A small spectrogram enhancement model, trained from scratch: trained on chords played on synthesised instruments.
Rows from block 11 of a small spectrogram enhancement model, named by matrix and row number. Each number is 128 + 32 x the weight over its row's rms, rounded and kept within 0 to 255. All counts start at 0. Numbers have three digits each. After the name is the row's rms in percent of the matrix's.
After each channel's rows are labels from the 100 clips, of 14976, where the channel reaches its highest value: "top examples" is what is common among them. Only what is clearly more common there than usual is listed. The data: chords played on synthesised instruments.
# conv: 3x3 conv (model.decb.1.1.conv.weight, 96x96x3x3, each kernel summed), inputs 0-95

conv.26 136:124102103168130127111101149104136117156171087119140128152178130150160124119092093181063120138088122164129094136116137160142115058109127165043077121092068143107126116129133166091114095164131135137074127103062187184094094091104097115146102150153118082141137129107110160147136078122025101113
top examples: organ-like

conv.6 080:111159154127122123119134118113141147067098120170162160102073133149113122140132111132121115096110124131049114124116110162122093164120081157042136083140092111138113100050121103172180107097138034148134152121131050077110132082156130157166122086139119135139156124111206148126156074133179141163
top examples: marimba-like; harpsichord-like

conv.82 109:126135150097157122106092066104051139106121125110127098164139098124149142077124102089106135140104123086158117035107130150137103126140084133105113067099137109107143096127114128154173129139124137123106130135019109161182150123119110053132122140105089071095166133122061126108105064165075158156
top examples: vibraphone-like; marimba-like

conv.41 113:095131147119105077139142050103128159081128134106062149115089116137107108146123117138144127183083108208103173152071109108138104153100136107148088125117100127169134142101100200129139100150126134140145157149091189115122071185097144199125110209119163151122151071116123145115077087132119074125
top examples: white noise; text has "thin"; pink noise

conv.66 080:117107199152173110141183154153119107130112151140127130189130198143129156147063131127121089146121194121114133115110144122171165084140124085113116120126159150133147169158069128089085123056130102089153131090119140139107147147178159096178118043084110088122168130079078112103087079159098110107
top examples: vibraphone-like; marimba-like

conv.87 110:134104096132138118141059146093105211161117073155203096120155133063082118095109126135107115160158110103103147156129137124122119127076127158119096110140134141148147142160159123091122135104173111136165113129173078128113113123111131095173066131121165052087122100152102113137084164123131010168
top examples: clarinet-like; square lead

conv.74 104:144131082130060065160195138083139143163121158175153052090122155192131119121133115161151174135154127170142089136131077154101164132161123165091088153105084135111127105170133158144168103168078161117109089163068192138106127109123128122144110145205117130167117101132061126148140117171143132121
top examples: mains hum; white noise

conv.79 084:098094122060171157067134079178147078128108187123065123153094126119140132158159130123136126105142087083140149064011122093131074155078127114052139115099135133099132170059094135128119107088085111130114122136101079117134106099117135135141152109088121126106157117117114175091139112127122165120
top examples: marimba-like

conv.95 078:137115072129062092175142118087095128125109152151074110169170118136214114086153148128103112155117153099160109049153107063207154173106070107121164141146129115159144119128138092100114128055139079099139140136125125151147128149133153126118083148097123130148152061091124145101110078165125171088
top examples: arpeggio; playing: arpeggio down; organ-like

conv.37 097:117085155096118159119134073092133139108168092102032145100153093079172106060095143109192155115099134136084137140080147131137143146098152136085080180090152101113103134123081142119154146106127085123115142169143134128122081081146088097159115123151154126132156139176178071119207139156158129186
top examples: block; square lead

conv.55 115:152109125108159080152093129127192082170097139100117093132123128152094163133083141130132149123055110114134098130140209124157127193107145074080133093115067100117167143150114015139128139140110139097108059140115152086122089138121162110149069112118088066131144087113133099127088117131168143116
top examples: white noise; clipping; text has "clipped"

conv.35 110:131168149148121123138165148123165108154161110142078133169092128104151142108075185089110142144063091185132132126135211125149118053140098095159120061084147103132184116131109165102137186155161073140167095064141118138124075188126137176085139130117115117089151100090110182147134154131104118112
top examples: white noise; marimba-like

conv.3 121:096132180120108086067134147103171156132135108118123152133135130114156118086076095106115155146114110116135133093149140050111090138093125108169081124130032124112113151115129120108137083109207132103150119126103080078080125102065133143184083119133151094110147111164090102132163063183059166139
top examples: arpeggio; playing: arpeggio down; organ-like

conv.54 093:131099140145122111094117087103152120138129136171131060158143100119095246162100167127135148120152147150132137134101127085168145106097137115119124082150116100115145135129109122102122151132129132127147105143087115143107156112141173105126127104103120121117164073056122154144120064000068152152
top examples: vibraphone-like; marimba-like

conv.36 104:070142150119133134059125102060121167083096124154216149129143109107176121161084083146126100159118121145160148103107147139121108075108127078080106129103104140114061151114106110158125080119000117110085127106120125143103152083073145148142113139142146098149127096129111128155118132135065148091
top examples: marimba-like

conv.50 084:151106121140105057151121113113120089138150154105122160148142164170099123170120110141156119060129111065132129216109140121118134105137164088128107131197138101150181105131135151135148101134050148183101155139128154116115134112141104141142143138152056087141139091068176096120092156017122090123
top examples: mains hum; white noise

conv.15 118:119171152120164000109072111137133089169099097165129114173126125157141138103122133162127130106142113118115111141119102042112114097118115133092131080132088140137115163125131136116118145104151102135113147090111061148102098097101151142134133171156216078124163115082164130115125155133143124099
top examples: mains hum; vibraphone-like

conv.78 105:123167157118148081129143144150132156151145151119144152118159110141106173129118135114117074151157119143136113165135144118122036078123100112139109127075065168108116111149067070111131163087189084124126141079072127183139142094143102137069084214142083095127181148121106121083136097113066167124
top examples: organ-like

conv.92 082:121163108151073079182093176130132093143118083097121136158143134170109145094104069154112143120107104088149079142099145155156089173182165111102156127142113169167132142115185053088126132115119101088079108101116127151134135105156088133131156204095118160166101115113039174152084149124096090131
top examples: marimba-like

conv.59 100:161090081101110091106178095092109131132134097179116166141085165114070165170107124218137145136143124185094111154100144095073134097112083135108135133144114071093112158111130142147120131131169081146107157148150143134101152214128087042159130140146195090110115136093121109174132144175099121141
top examples: organ-like

conv.17 090:101072120123125049096143117086106114118119103122136130121086161177055108144144160091089122116123100122080120154123153099168156090172122132133088121128125125144113116134131190110104143116137153155079139165158146072158096209100138055156053106123161146157067111183116160125095101176162091099
top examples: white noise; thin (high-pass)

conv.1 142:131119128111144000116193119127168164080130163106137125091132105103130110172101121127163122105131147160137120119172146147144127104100116126094134122115065139109112103087153127139118107125119116107146132135093139105101129080100139132106155124106136125116120134150186106094130166152164137119
top examples: rumble; clipping; text has "clipped"